config.yaml
arch: "tc_resnet"
model: "multi-label audio tagger"
dataset: "struck, bounced, scraped and rolled objects made by modal synthesis"
train_examples: 78125
noise_aug: 0.002
n_mels: 40
hop_length: 160
input: "log_mel"
spec_augment: false
win_length: 512
norm: "batchnorm"
activation: "relu"
depths: [3, 6, 6]
kernel_size: 11
stem: "single"
widths: [96, 96, 96]
num_labels: 32
init: "torch_default"
residual_init: "scaled_by_depth"
optimizer: "cautious_adamw"
lr: 0.0035
beta1: 0.8
beta2: 0.999
eps: 1e-06
ema_decay: 0.995
magnitude_pruning: 0.3
steps: 10800
batch_size: 256
epochs: 35.4
lr_schedule: "cosine"
final_lr_fraction: 0.1
warmup_steps: 320
weight_decay: 0.05
Rows from block 5, named by matrix and row number. Rows with one number belong to one channel. Each number is 200 + 30 x the weight over its row's rms, rounded and kept within 0 to 999. All counts start at 0.
# convs0: first width-11 conv (model.blocks.5.convs.0.weight, 96x96x11), inputs 14-20, a 11 kernel for each
# convs1: second width-11 conv (model.blocks.5.convs.1.weight, 96x96x11, transposed), outputs 14-20, a 11 kernel for each
convs0.7,200,242,200,222,223,217,225,222,223,200,200,200,202,215,200,200,200,181,182,200,200,200,217,208,186,178,174,182,183,200,194,200,200,177,200,220,226,222,216,219,221,225,200,200,204,200,200,180,173,178,176,200,215,209,196,191,212,222,233,242,237,220,195,200,200,181,140,148,140,123,117,113,136,157,170,177,200
convs1.7,167,188,199,221,200,197,190,200,200,200,200,183,182,184,184,177,173,171,178,200,200,200,200,184,165,154,148,141,140,150,158,158,176,235,220,226,227,233,232,250,235,226,215,200,217,223,222,212,202,195,185,185,200,200,200,167,185,200,200,225,229,219,219,216,211,200,242,249,246,248,225,222,213,233,236,255,239
convs0.8,200,200,163,170,200,200,200,162,167,188,200,141,145,136,150,160,160,166,165,164,200,200,200,219,215,200,216,205,211,208,218,230,241,226,217,213,200,200,200,200,200,200,200,200,245,233,200,200,232,200,200,173,163,169,181,200,196,200,200,200,232,221,200,211,232,245,227,231,200,175,152,133,148,139,167,200,177
convs1.8,200,198,193,211,200,184,181,200,233,230,230,200,188,200,200,200,181,169,165,200,180,171,201,199,213,200,212,226,200,206,193,192,187,172,171,152,161,151,191,200,200,200,200,204,193,200,181,152,184,188,171,177,184,200,224,176,160,166,167,170,193,196,186,185,150,174,254,200,221,200,224,193,192,209,200,200,228
convs0.9,223,200,200,200,200,200,158,200,181,186,165,224,200,189,200,200,184,190,205,200,224,231,205,215,231,231,229,239,236,240,238,235,246,229,231,237,235,232,230,233,237,243,242,247,190,183,172,172,165,200,143,147,162,163,158,199,200,200,200,238,200,200,249,249,255,200,173,178,179,200,200,200,200,200,200,229,225
convs1.9,200,167,200,216,231,238,239,242,244,236,230,189,181,187,181,176,163,158,148,139,143,137,169,182,177,171,164,162,163,162,164,177,200,112,150,164,173,177,173,174,175,200,200,199,226,200,200,200,218,232,234,227,229,241,242,191,178,192,190,192,200,200,187,184,167,171,200,202,203,191,192,200,200,200,164,146,123
convs0.10,164,169,147,162,174,179,171,168,174,198,200,174,164,181,200,200,176,147,139,157,200,182,200,200,200,197,200,211,219,205,184,172,166,238,246,233,239,200,200,200,200,200,200,200,246,200,200,176,167,200,238,258,200,200,190,202,231,200,220,200,234,200,200,200,200,200,179,200,161,193,211,221,170,138,126,149,156
convs1.10,200,200,200,200,198,200,200,219,228,247,243,200,236,252,231,219,203,214,200,200,200,192,200,200,200,205,183,200,223,235,200,200,200,187,200,213,240,200,179,198,239,200,218,200,184,200,184,200,200,200,204,200,200,208,207,202,213,222,245,200,200,200,200,212,200,200,200,183,217,238,264,287,270,200,201,145,168
convs0.11,188,191,189,200,220,200,189,192,200,200,133,200,200,200,200,200,200,165,159,200,200,204,133,144,150,178,168,164,176,174,206,200,200,200,179,185,202,214,198,200,214,224,227,200,200,180,143,171,200,200,200,203,218,213,207,200,200,200,200,199,203,209,225,235,200,200,135,158,200,187,186,200,195,181,197,200,200
convs1.11,202,200,245,269,279,256,239,200,200,200,200,200,188,173,161,167,179,178,200,212,240,200,189,200,193,200,200,200,213,225,207,189,196,244,185,242,191,189,200,200,173,200,175,200,172,200,200,200,200,200,200,191,188,184,179,209,178,192,200,185,200,200,174,140,163,179,141,160,186,178,200,191,178,153,173,191,200
convs0.12,200,200,164,158,176,200,200,260,237,206,222,212,200,187,147,153,180,200,223,200,198,200,200,200,208,200,200,196,230,200,200,214,234,234,257,200,167,116,148,200,225,247,246,239,239,241,211,188,196,172,189,200,233,223,200,183,192,172,166,164,172,197,236,244,233,232,228,225,217,209,227,200,200,222,243,239,229
convs1.12,200,200,200,185,192,200,144,166,163,196,200,172,200,200,200,200,238,227,224,208,200,211,181,199,200,186,159,154,139,199,188,195,200,246,259,200,200,200,200,200,211,200,200,200,163,200,184,200,185,200,200,200,166,193,200,178,204,226,247,186,200,188,204,200,200,200,200,186,197,200,217,198,200,200,200,200,194
convs0.13,195,166,166,168,200,231,223,200,200,160,179,213,214,202,172,164,170,193,180,182,200,200,150,166,171,187,173,200,200,202,216,214,210,260,254,200,200,200,247,254,258,248,236,226,229,219,200,200,200,214,200,218,222,221,224,200,209,201,205,200,200,246,252,246,200,200,200,165,138,147,145,173,187,180,200,200,200
convs1.13,200,200,223,249,241,234,200,190,200,226,254,193,200,200,200,201,215,232,251,259,283,264,200,200,200,186,200,200,197,167,196,204,200,210,200,231,200,230,200,187,155,136,150,133,200,200,203,202,220,239,200,186,200,145,200,185,200,200,200,221,210,200,200,172,214,269,200,217,212,248,247,223,199,200,200,200,200
convs0.14,200,170,176,186,200,200,233,225,220,215,220,157,200,206,213,200,200,209,224,232,200,235,200,192,166,149,157,156,200,200,209,258,277,250,231,221,200,189,206,223,226,231,236,248,208,200,200,188,178,200,209,227,238,218,199,200,214,176,182,200,234,248,250,230,228,219,200,177,182,200,190,200,200,217,214,200,200
convs1.14,183,170,148,142,163,189,192,200,195,186,200,200,207,188,180,180,200,200,196,191,167,164,182,165,126,140,132,176,194,196,208,182,200,134,182,184,200,164,135,131,135,164,174,189,200,200,200,200,147,139,158,200,200,179,191,200,173,158,146,139,153,144,145,148,187,182,199,176,204,200,200,217,214,200,200,174,200
convs0.15,200,200,183,200,216,229,226,200,200,200,223,177,200,200,200,218,238,224,200,200,208,209,238,200,216,225,228,226,211,190,200,200,184,223,216,212,218,225,223,200,200,200,200,200,200,200,211,224,243,243,232,235,236,238,248,200,176,183,200,216,194,181,200,200,200,236,196,191,199,194,200,200,163,166,190,200,236
convs1.15,207,200,200,207,207,209,195,196,189,213,207,183,177,179,175,171,179,177,165,158,161,162,200,212,201,200,214,234,200,200,200,200,200,203,200,199,200,200,200,200,200,198,210,200,200,185,192,190,196,180,178,165,187,200,200,200,200,183,187,191,209,199,200,200,201,193,200,248,200,200,197,183,172,178,191,200,202
convs0.16,232,200,200,230,202,198,187,182,185,198,189,189,200,200,200,200,200,159,169,176,153,175,212,201,215,200,232,232,226,229,225,200,200,166,155,170,191,200,200,200,214,224,201,200,234,215,200,186,146,114,142,210,239,232,213,164,158,176,200,176,180,184,200,200,190,173,143,150,186,188,146,136,157,200,209,221,200
convs1.16,247,276,200,237,201,184,200,246,231,221,200,243,200,188,200,200,207,230,228,236,254,248,200,200,200,186,200,191,221,200,200,182,176,204,200,212,219,200,200,200,200,187,191,200,200,229,211,200,200,239,200,203,221,192,160,200,200,202,207,199,200,200,200,200,200,200,175,187,200,200,211,240,297,298,248,206,206
convs0.17,181,175,169,167,150,142,166,181,200,203,200,202,200,200,200,200,235,200,200,195,200,226,200,204,213,207,214,224,200,200,177,174,178,200,213,200,181,186,183,188,189,199,200,209,211,183,162,138,122,133,170,158,141,125,150,215,200,199,195,184,175,164,161,169,185,188,200,200,200,201,215,209,200,244,200,256,200
convs1.17,200,228,200,200,197,144,149,173,185,184,184,200,200,197,195,200,200,191,187,200,200,200,213,200,187,175,166,167,167,168,184,191,200,200,216,225,228,232,221,200,200,200,200,200,190,200,163,146,148,153,152,141,145,165,180,200,200,200,157,152,148,146,157,158,166,169,200,199,200,200,188,208,200,200,200,224,200
convs0.18,112,136,123,143,154,126,125,164,186,195,228,156,148,132,153,200,200,242,253,227,217,242,254,260,237,200,190,169,175,200,200,217,200,249,218,200,200,200,229,200,189,202,221,205,218,257,259,195,149,135,148,167,174,183,198,152,138,136,158,192,200,200,170,157,126,132,156,198,214,226,200,200,200,162,162,162,159
convs1.18,201,200,200,248,200,200,218,215,168,132,145,197,174,200,200,200,200,200,158,163,156,200,160,176,157,173,159,145,162,200,200,200,176,181,160,162,172,151,176,200,180,173,173,183,200,200,200,200,200,200,200,231,220,217,200,191,200,194,208,228,220,211,160,135,113,129,216,200,232,200,200,200,200,200,244,198,200
convs0.19,217,205,213,215,200,184,193,202,192,185,193,228,236,237,216,200,203,226,200,225,228,224,200,200,200,200,224,200,200,205,209,224,232,200,203,203,208,217,200,200,200,208,215,220,200,181,200,200,200,153,169,217,228,207,193,199,195,204,206,200,180,200,200,183,187,201,200,213,195,183,200,220,184,170,200,200,182
convs1.19,241,224,189,178,217,200,200,197,182,181,200,164,172,160,170,151,189,176,187,164,176,191,156,153,183,183,180,168,162,200,216,185,200,188,194,205,205,209,190,181,188,187,156,165,200,226,214,200,200,149,173,200,200,200,200,191,184,130,156,164,164,149,152,170,198,221,168,154,152,154,180,200,200,200,200,200,200
convs0.20,200,175,200,207,250,249,231,200,190,219,190,194,185,200,169,193,210,200,178,193,200,198,200,180,162,171,152,170,202,200,218,200,200,209,202,170,200,209,246,200,200,189,194,200,267,200,184,200,220,212,200,194,185,168,123,200,167,151,200,236,231,221,209,218,209,175,239,200,200,178,200,200,200,200,234,200,200
convs1.20,162,200,200,200,187,182,203,194,193,200,179,200,200,199,195,200,200,227,195,200,185,190,138,200,200,200,133,179,158,190,157,131,143,200,222,179,222,200,200,182,200,173,177,188,168,194,203,209,163,200,200,160,145,210,200,200,178,220,200,250,228,295,200,161,146,212,195,197,200,200,200,213,236,219,265,250,231
convs0.21,138,124,109,168,212,225,216,200,200,200,200,200,174,220,210,205,197,186,210,207,192,184,200,184,198,189,168,200,219,231,224,200,251,223,200,178,165,163,200,200,233,240,200,182,200,162,191,211,200,247,237,243,212,200,200,200,181,163,200,242,252,239,196,178,165,164,200,155,162,145,146,160,200,200,186,164,200
convs1.21,200,200,170,159,200,200,202,200,200,188,200,128,195,169,171,173,148,185,200,224,231,200,172,167,142,141,157,139,147,200,169,125,175,200,200,200,200,232,214,235,209,200,166,213,185,162,186,176,200,186,200,200,168,175,211,200,168,167,200,200,200,220,306,244,222,200,131,151,200,191,200,200,200,191,200,225,237
convs0.22,251,200,219,249,260,243,200,200,200,204,209,200,169,199,225,219,200,227,241,200,200,212,129,142,144,142,177,180,164,125,131,146,200,205,200,200,223,227,231,200,192,183,165,195,200,200,200,198,234,219,213,197,200,210,200,209,235,234,234,233,200,200,200,218,200,221,227,200,200,200,217,239,203,226,200,200,238
convs1.22,162,136,147,163,147,119,175,219,200,205,175,150,162,162,200,201,199,200,200,200,200,158,200,200,240,184,188,229,215,200,187,211,200,188,200,200,200,219,223,225,229,257,234,200,260,201,200,175,170,157,205,179,200,159,200,118,159,185,169,130,200,185,208,241,200,198,155,181,159,178,183,192,166,161,135,133,132
convs0.23,224,195,159,166,204,242,200,200,238,270,264,210,190,181,185,168,155,144,155,155,154,135,200,212,213,217,200,165,158,142,159,170,163,151,149,163,185,179,200,200,200,200,200,200,200,226,232,210,200,187,169,147,144,180,190,173,167,162,188,200,217,200,200,168,161,163,200,172,178,174,167,166,164,174,173,157,139
convs1.23,208,215,234,246,200,220,241,236,200,200,167,200,206,200,200,200,200,169,172,200,200,213,200,227,200,200,200,200,200,200,200,200,232,200,200,192,181,190,183,200,200,186,189,194,178,192,200,174,200,200,207,200,203,190,200,230,241,241,200,212,205,207,165,111,85,107,200,200,200,200,185,178,179,185,199,200,200
convs0.24,191,215,217,216,200,230,235,200,200,152,141,255,200,200,200,212,200,200,200,200,200,200,233,235,215,211,211,194,182,177,170,166,200,219,215,217,229,224,219,211,200,200,172,161,200,200,200,200,200,200,200,218,224,201,200,200,200,176,158,161,158,172,189,161,148,141,158,200,200,192,200,210,220,221,219,200,191
convs1.24,170,158,176,206,200,200,254,259,226,200,145,183,200,213,238,200,200,192,183,177,195,226,182,174,174,136,136,200,200,177,221,230,245,225,184,200,221,200,200,223,200,200,185,200,165,180,200,200,200,204,192,200,200,167,158,223,196,165,174,184,200,223,230,207,215,200,192,200,200,212,227,243,231,212,200,200,200
convs0.25,240,200,200,200,187,189,187,200,220,200,200,200,186,186,184,185,168,155,154,168,201,216,198,200,200,200,187,173,184,202,200,200,210,200,229,235,220,200,183,172,200,200,200,216,200,200,200,200,200,190,192,188,205,207,186,200,249,245,200,200,200,200,222,200,200,201,206,200,194,200,207,200,151,159,165,200,197
convs1.25,166,200,200,200,200,205,175,156,152,200,205,203,200,200,200,176,177,176,200,200,227,200,187,177,200,179,200,200,210,188,183,151,158,200,200,204,185,175,200,164,197,226,206,201,182,200,200,211,196,180,155,140,185,200,200,209,200,200,165,151,159,167,158,199,159,158,200,200,197,200,200,200,178,162,148,182,215
convs0.26,217,230,246,262,261,264,258,249,247,247,256,181,173,155,139,147,154,160,154,167,171,177,200,200,204,200,183,172,184,159,146,155,194,141,200,200,195,212,206,216,212,206,186,200,136,180,211,221,202,180,177,200,151,153,173,200,225,231,241,243,230,224,227,221,217,200,200,239,235,200,200,206,200,206,200,198,200
convs1.26,149,167,177,179,200,179,175,169,135,115,121,176,182,174,160,147,124,105,100,104,118,139,229,227,247,236,244,230,231,243,272,287,282,200,218,222,224,200,207,200,200,200,200,200,182,175,174,186,187,194,200,197,199,185,170,180,176,176,179,169,165,169,175,176,164,173,217,200,200,207,200,200,200,200,200,200,200
convs0.27,142,135,134,152,165,172,171,162,153,161,200,161,148,137,148,154,166,174,174,176,166,158,147,154,166,173,165,162,162,161,158,155,165,228,203,194,190,182,173,178,193,206,200,218,184,155,149,145,151,136,135,139,140,142,157,200,200,187,189,192,188,179,172,162,173,181,193,200,200,200,200,200,200,172,163,168,200
convs1.27,178,192,172,164,142,127,110,123,143,174,200,221,200,200,246,240,248,242,242,237,234,246,200,200,200,203,210,224,224,214,208,199,200,233,245,242,240,232,218,213,200,200,200,200,199,196,198,200,200,202,215,223,218,217,212,224,226,230,231,225,222,223,223,231,227,236,200,200,200,218,200,200,200,211,207,220,212
convs0.28,164,200,200,267,246,220,200,200,214,200,200,200,200,200,200,200,200,213,217,217,207,217,200,224,224,230,200,200,186,180,188,195,200,178,200,200,210,200,200,200,174,200,205,200,200,200,232,200,218,200,200,200,268,278,263,200,200,238,242,200,200,195,188,189,209,200,147,135,146,153,186,197,200,200,200,150,200
convs1.28,242,200,200,251,200,200,200,200,200,200,206,200,210,220,227,200,200,200,200,200,213,200,211,217,215,200,200,200,214,244,239,252,229,200,200,200,200,200,200,215,221,220,212,200,251,200,200,228,235,240,247,214,197,184,198,132,135,156,151,157,179,200,220,194,207,200,200,200,200,200,200,206,200,200,200,200,218
convs0.29,176,203,213,206,177,161,143,154,162,176,177,184,171,173,200,200,200,227,200,200,161,153,274,265,235,200,200,167,187,200,194,173,169,200,236,241,236,230,220,198,184,200,200,200,253,253,259,238,214,205,207,200,166,166,162,200,200,200,200,200,198,193,200,182,200,200,200,182,204,200,200,176,154,159,141,158,200
convs1.29,200,149,164,167,200,200,200,200,223,226,228,159,175,200,195,190,218,200,175,160,159,142,274,246,255,200,244,200,200,200,200,200,178,213,207,219,244,239,222,208,200,200,216,200,200,200,222,200,200,222,200,200,200,245,248,178,200,200,200,158,155,200,167,177,177,188,181,186,176,202,210,240,191,197,179,200,200
convs0.30,200,151,200,130,109,95,133,172,172,144,145,170,181,159,154,142,200,200,200,216,230,230,223,231,248,246,244,229,215,222,217,211,200,235,242,242,210,200,200,200,159,170,200,160,214,197,200,234,254,235,206,200,200,200,200,193,199,184,166,178,200,200,200,200,200,200,252,240,224,200,228,200,254,200,200,200,200
convs1.30,170,187,191,176,156,158,160,177,170,187,226,248,200,200,171,144,136,133,136,143,139,166,158,200,182,200,168,200,200,200,200,163,172,200,200,200,200,200,211,200,245,200,200,181,193,195,189,188,199,200,200,187,200,193,189,193,190,200,200,200,200,200,200,200,226,237,205,200,227,200,222,200,225,234,247,229,215
convs0.31,200,222,231,200,200,200,200,187,205,232,200,200,213,225,244,249,257,258,257,236,221,200,191,196,198,200,186,186,183,167,158,162,163,200,184,184,175,143,114,128,127,130,160,211,221,247,246,233,219,209,200,200,179,200,200,204,219,229,226,215,214,210,207,215,218,221,178,186,184,171,162,168,174,203,200,208,196
convs1.31,168,158,178,153,137,115,127,138,107,108,128,200,200,200,202,205,200,200,200,200,167,162,216,238,230,236,232,228,210,191,200,200,200,128,115,105,95,96,122,154,159,191,200,212,200,207,200,200,200,210,220,217,222,225,224,150,200,200,169,180,202,205,191,195,172,200,193,195,200,200,188,200,181,160,200,157,200
convs0.32,194,190,185,191,200,208,208,214,228,240,238,136,168,183,167,154,151,161,189,190,200,200,154,164,179,181,200,200,178,185,185,178,178,200,218,217,213,200,200,181,184,177,172,164,200,200,151,158,160,154,200,178,185,178,200,209,213,202,196,199,193,200,175,200,200,200,175,185,167,168,183,186,194,200,230,244,246
convs1.32,180,177,179,164,155,161,155,150,152,161,171,200,194,200,202,204,200,200,221,223,200,200,200,200,200,200,200,201,200,200,211,210,213,200,228,225,226,229,223,224,220,219,200,200,245,241,200,200,200,200,200,206,199,189,193,175,181,194,200,200,223,235,243,235,230,200,248,241,241,229,220,212,204,189,185,175,200
convs0.33,200,200,200,200,200,196,200,200,200,200,200,200,200,200,200,236,200,200,200,200,200,212,200,204,200,200,191,206,204,200,200,200,200,236,245,245,200,200,224,200,200,227,200,200,194,198,199,192,212,200,200,200,200,198,200,200,200,197,195,193,200,169,169,182,201,208,273,200,270,260,256,200,200,178,190,200,225
convs1.33,240,229,207,200,200,200,176,165,162,178,200,200,185,200,159,200,200,200,200,132,122,137,203,190,191,200,199,200,200,200,200,176,173,200,200,188,190,188,200,200,200,200,200,200,200,200,200,200,200,200,198,206,201,200,200,228,219,209,161,176,200,200,200,200,200,200,200,200,203,219,207,252,230,205,200,200,128
convs0.34,204,191,154,200,200,186,226,222,200,200,194,200,140,147,200,174,192,201,184,200,200,158,232,237,237,200,214,221,240,243,223,200,201,204,192,181,200,241,239,200,200,200,200,200,200,200,211,243,231,200,200,176,143,135,162,218,216,200,200,200,251,251,200,229,200,221,208,200,159,168,163,162,184,215,200,200,179
convs1.34,200,200,200,200,202,200,208,200,177,218,186,168,200,200,200,200,207,204,206,226,230,219,165,200,191,223,200,184,175,200,200,200,200,200,193,191,136,168,200,166,173,182,159,145,177,200,200,200,190,210,226,242,229,210,210,200,200,200,200,251,200,226,191,200,200,188,200,178,190,207,194,167,154,200,163,200,179
convs0.35,175,160,178,192,203,200,200,168,200,200,182,200,209,207,200,200,221,219,202,200,210,223,228,255,235,246,253,235,217,218,220,227,231,217,200,188,200,200,180,200,183,200,200,183,200,195,169,200,162,187,175,162,147,150,138,196,200,208,206,200,184,200,200,200,200,200,200,196,142,142,141,200,200,181,200,216,227
convs1.35,200,187,200,200,200,200,164,154,200,200,208,135,135,152,161,151,165,147,149,146,155,150,185,164,166,177,198,189,176,190,212,190,200,198,200,189,200,187,197,183,200,178,183,183,181,188,199,200,200,200,218,200,195,200,200,127,124,147,200,200,200,194,200,200,200,200,200,200,200,220,200,200,187,211,191,159,168
convs0.36,203,200,213,196,213,200,191,191,200,200,216,129,96,119,147,162,214,282,290,252,200,165,267,266,248,200,200,203,153,142,200,165,179,234,231,217,199,182,195,200,198,204,209,187,240,200,217,200,200,200,200,174,152,155,200,134,200,200,146,173,200,200,200,220,242,227,200,222,200,194,179,181,181,174,180,200,178
convs1.36,163,184,196,191,203,222,225,215,200,234,248,239,247,249,261,254,247,200,201,180,200,177,216,231,212,208,192,203,200,200,211,230,239,175,200,200,176,165,158,168,178,179,200,200,200,175,179,181,199,203,200,144,156,200,200,229,221,214,234,242,282,294,243,200,188,172,200,200,200,192,208,203,199,204,200,200,200
convs0.37,139,148,150,140,139,131,126,157,165,163,172,222,222,220,224,221,200,200,197,195,205,209,182,168,158,160,169,164,156,169,168,167,162,200,232,228,222,214,200,200,184,172,169,167,200,153,126,113,124,124,130,148,159,142,144,196,189,175,160,148,159,159,159,159,151,149,181,172,160,168,151,143,133,142,200,153,148
convs1.37,246,200,200,200,200,248,234,238,252,234,218,192,183,181,200,200,194,200,217,219,200,224,166,183,193,198,182,173,170,168,170,168,162,200,200,209,218,221,231,226,228,220,220,209,200,200,200,227,200,200,200,200,200,248,263,216,240,249,242,248,233,231,225,220,207,200,200,173,176,181,182,181,185,183,183,174,200
convs0.38,200,230,230,232,235,239,216,208,212,219,220,200,160,167,176,171,200,161,155,200,200,199,174,195,200,200,206,200,198,205,213,194,200,198,200,209,200,168,160,154,173,193,200,200,206,202,200,200,231,200,199,189,192,187,175,214,239,231,200,200,200,200,212,200,226,230,218,200,172,200,200,183,159,169,200,211,217
convs1.38,200,241,221,200,200,182,172,193,185,200,200,200,200,200,200,190,179,200,200,200,200,200,200,200,200,200,185,178,186,192,200,204,203,200,163,200,167,200,200,206,220,215,204,200,187,200,231,203,200,213,220,200,239,222,200,200,200,200,188,176,187,199,200,245,174,173,173,174,162,200,195,167,157,155,171,183,200
convs0.39,208,224,240,200,207,202,200,200,201,176,170,200,200,264,200,200,234,212,184,200,231,200,200,200,189,164,150,200,200,200,183,140,118,200,200,200,185,179,197,194,200,200,200,138,200,200,223,200,200,209,200,252,252,194,170,171,200,200,191,196,181,199,185,203,188,156,200,200,200,219,200,147,133,184,202,206,195
convs1.39,200,257,200,230,200,200,200,162,200,200,200,162,163,138,154,156,200,117,138,134,200,111,200,200,200,169,186,200,186,195,192,200,212,200,239,267,251,200,227,200,184,220,248,245,200,200,200,200,200,209,200,200,200,200,191,196,200,153,146,129,200,200,200,200,200,165,203,249,224,222,217,211,214,220,208,200,200
convs0.40,184,192,213,221,230,200,200,200,200,218,200,221,200,200,200,200,184,185,195,207,200,200,226,211,204,193,200,208,190,170,163,150,159,200,200,200,200,212,218,200,200,200,200,169,200,169,200,180,200,175,177,200,200,200,200,215,209,204,192,200,168,155,157,165,165,156,187,189,187,182,195,186,197,200,200,200,190
convs1.40,162,164,175,200,189,200,181,200,200,162,153,167,163,171,194,209,200,200,200,200,204,199,175,171,145,181,185,200,200,205,200,221,215,200,221,224,235,245,242,234,200,187,200,192,200,200,201,230,214,200,236,219,215,200,200,139,153,167,192,223,248,233,217,200,200,200,233,235,200,179,200,176,200,200,225,200,206
convs0.41,200,200,200,200,200,212,200,200,200,200,167,200,235,247,200,200,214,228,224,212,205,200,291,270,253,247,200,208,186,165,200,200,200,219,209,184,188,170,163,136,137,177,200,229,220,181,176,200,231,200,200,200,249,233,200,184,200,200,162,200,200,200,200,200,212,181,146,134,121,127,113,124,106,116,133,161,137
convs1.41,271,200,188,171,181,200,200,200,200,200,172,200,251,228,218,211,226,236,200,200,200,179,201,223,217,223,200,137,200,195,192,200,200,200,198,200,200,159,200,200,234,200,246,200,184,232,200,200,173,194,181,200,177,146,168,200,230,200,200,200,200,169,211,200,225,208,133,188,194,200,215,200,200,242,200,242,243
convs0.42,248,230,174,168,191,200,222,230,260,258,225,211,227,255,277,242,220,200,198,200,203,200,220,220,145,116,143,200,200,200,200,220,200,253,262,224,169,151,200,200,200,174,200,200,220,200,157,155,171,183,191,200,231,268,200,246,200,166,197,221,254,241,200,198,234,200,200,200,200,227,200,200,200,231,200,151,200
convs1.42,169,159,153,167,193,165,200,141,156,126,161,201,176,170,196,157,176,153,213,206,209,168,206,200,197,181,203,200,187,200,200,172,193,115,181,147,209,207,200,200,200,210,198,204,200,230,192,204,212,200,179,200,184,191,200,146,200,200,200,200,183,223,200,200,200,200,181,165,200,200,230,244,218,248,283,224,200
convs0.43,200,200,199,200,200,203,157,163,177,175,160,200,200,200,200,241,200,200,200,200,200,200,214,200,226,237,200,183,176,190,200,200,254,200,220,218,219,221,209,200,200,200,200,200,215,235,209,200,189,176,174,220,200,257,232,226,218,208,197,187,159,157,171,154,139,149,153,151,154,167,176,189,239,200,207,163,153
convs1.43,186,145,161,200,200,200,200,241,231,210,232,200,200,200,235,200,241,229,200,196,200,200,200,200,200,175,155,200,208,200,200,200,215,199,200,200,200,236,216,200,200,249,200,200,200,200,204,204,192,179,200,200,219,200,246,200,209,205,219,200,200,200,238,206,212,206,200,200,243,287,294,300,234,200,200,200,200
convs0.44,142,134,99,69,106,148,200,200,198,200,148,280,255,226,208,206,200,200,200,205,207,198,194,200,200,200,200,201,200,200,200,208,200,193,200,200,188,166,150,156,173,185,200,194,209,206,214,200,193,179,157,168,204,200,166,173,168,159,160,148,132,146,152,163,169,176,134,156,179,212,233,200,200,200,200,200,220
convs1.44,200,165,149,149,145,200,152,157,142,126,160,157,150,161,164,185,200,222,220,217,213,208,235,240,243,224,232,245,246,258,254,256,253,200,200,200,168,165,144,159,150,157,186,221,201,194,200,200,175,181,179,181,165,167,200,200,201,200,139,200,200,200,209,219,216,229,200,200,200,200,200,200,200,191,200,219,200
convs0.45,180,200,201,223,200,173,139,167,201,263,253,204,200,249,231,200,200,237,246,200,200,272,263,233,200,177,186,167,143,148,182,199,210,182,158,150,116,91,116,144,190,200,200,157,200,192,168,220,213,200,160,164,173,200,155,133,151,174,219,200,184,151,191,212,200,229,258,224,235,200,185,163,161,187,203,195,154
convs1.45,283,200,200,194,224,162,191,200,200,226,240,161,169,138,150,122,157,200,200,169,162,168,142,172,198,182,200,200,200,200,169,165,184,200,209,200,179,235,175,200,200,210,200,262,123,161,173,145,181,200,200,200,193,200,200,200,204,186,200,231,200,200,200,200,200,237,159,143,135,134,156,168,200,198,200,197,200
convs0.46,200,157,186,200,200,200,183,200,214,252,246,127,135,117,143,160,176,172,180,176,200,200,231,232,230,228,208,221,216,200,187,164,200,252,221,200,200,200,207,222,214,200,231,248,200,190,168,191,236,262,254,231,237,224,200,169,171,180,172,200,198,200,167,208,253,261,200,202,230,221,239,200,197,172,191,212,200
convs1.46,251,244,232,218,200,162,157,175,200,200,161,223,200,200,221,200,200,200,204,225,221,200,208,200,185,136,155,198,221,200,200,208,223,200,213,200,181,175,134,122,132,130,159,148,200,197,200,172,200,211,200,191,211,230,200,265,262,271,200,200,208,197,185,194,185,131,183,191,200,201,220,208,222,237,241,224,231
convs0.47,170,140,134,122,117,139,148,175,201,204,201,200,200,259,259,260,259,265,258,250,200,236,233,238,240,223,200,200,200,200,200,200,203,200,156,143,144,142,158,171,189,185,163,151,200,200,200,228,200,200,166,154,169,182,171,162,158,145,151,166,194,202,206,200,199,200,140,200,200,200,200,184,182,174,201,231,200
convs1.47,209,207,192,188,173,164,155,168,176,166,186,192,188,200,215,200,196,215,200,230,235,231,195,223,203,190,172,168,163,181,190,217,214,221,200,200,208,188,187,184,152,164,148,132,209,200,200,182,164,160,200,202,200,200,200,225,247,230,222,200,189,187,182,170,167,168,200,162,163,150,146,157,161,178,196,200,209
convs0.48,196,187,200,224,226,235,241,240,226,200,200,218,238,241,238,241,238,227,240,236,241,228,175,170,158,161,161,151,140,155,162,176,200,200,200,195,200,200,221,242,221,207,200,200,195,192,168,169,172,189,203,206,184,183,179,155,148,154,176,186,200,200,200,218,200,169,151,200,200,190,210,225,234,234,229,236,264
convs1.48,171,161,179,205,238,250,246,239,235,221,197,136,144,167,160,171,169,184,186,190,188,200,185,179,178,168,149,144,165,179,176,189,197,200,200,200,200,200,200,195,178,178,156,157,238,240,200,200,222,251,253,245,218,239,248,170,154,200,168,205,206,188,201,198,203,181,200,200,200,156,200,212,227,221,223,242,224
convs0.49,213,213,200,147,111,159,224,231,205,217,200,200,216,228,210,225,218,200,214,200,195,244,200,200,223,200,170,176,200,222,227,243,238,189,200,200,202,200,169,200,241,228,200,200,187,206,245,200,157,182,236,247,174,174,200,238,231,249,200,162,182,245,252,189,162,171,217,196,177,200,213,200,180,200,200,206,193
convs1.49,200,200,260,200,227,200,237,200,187,211,209,160,163,176,190,197,211,200,240,200,200,200,182,150,159,181,183,157,174,147,200,200,175,138,193,230,214,200,200,216,167,221,161,138,176,215,209,237,183,174,158,200,212,200,176,200,200,200,200,235,161,136,166,200,167,200,200,200,206,197,188,184,200,200,236,174,215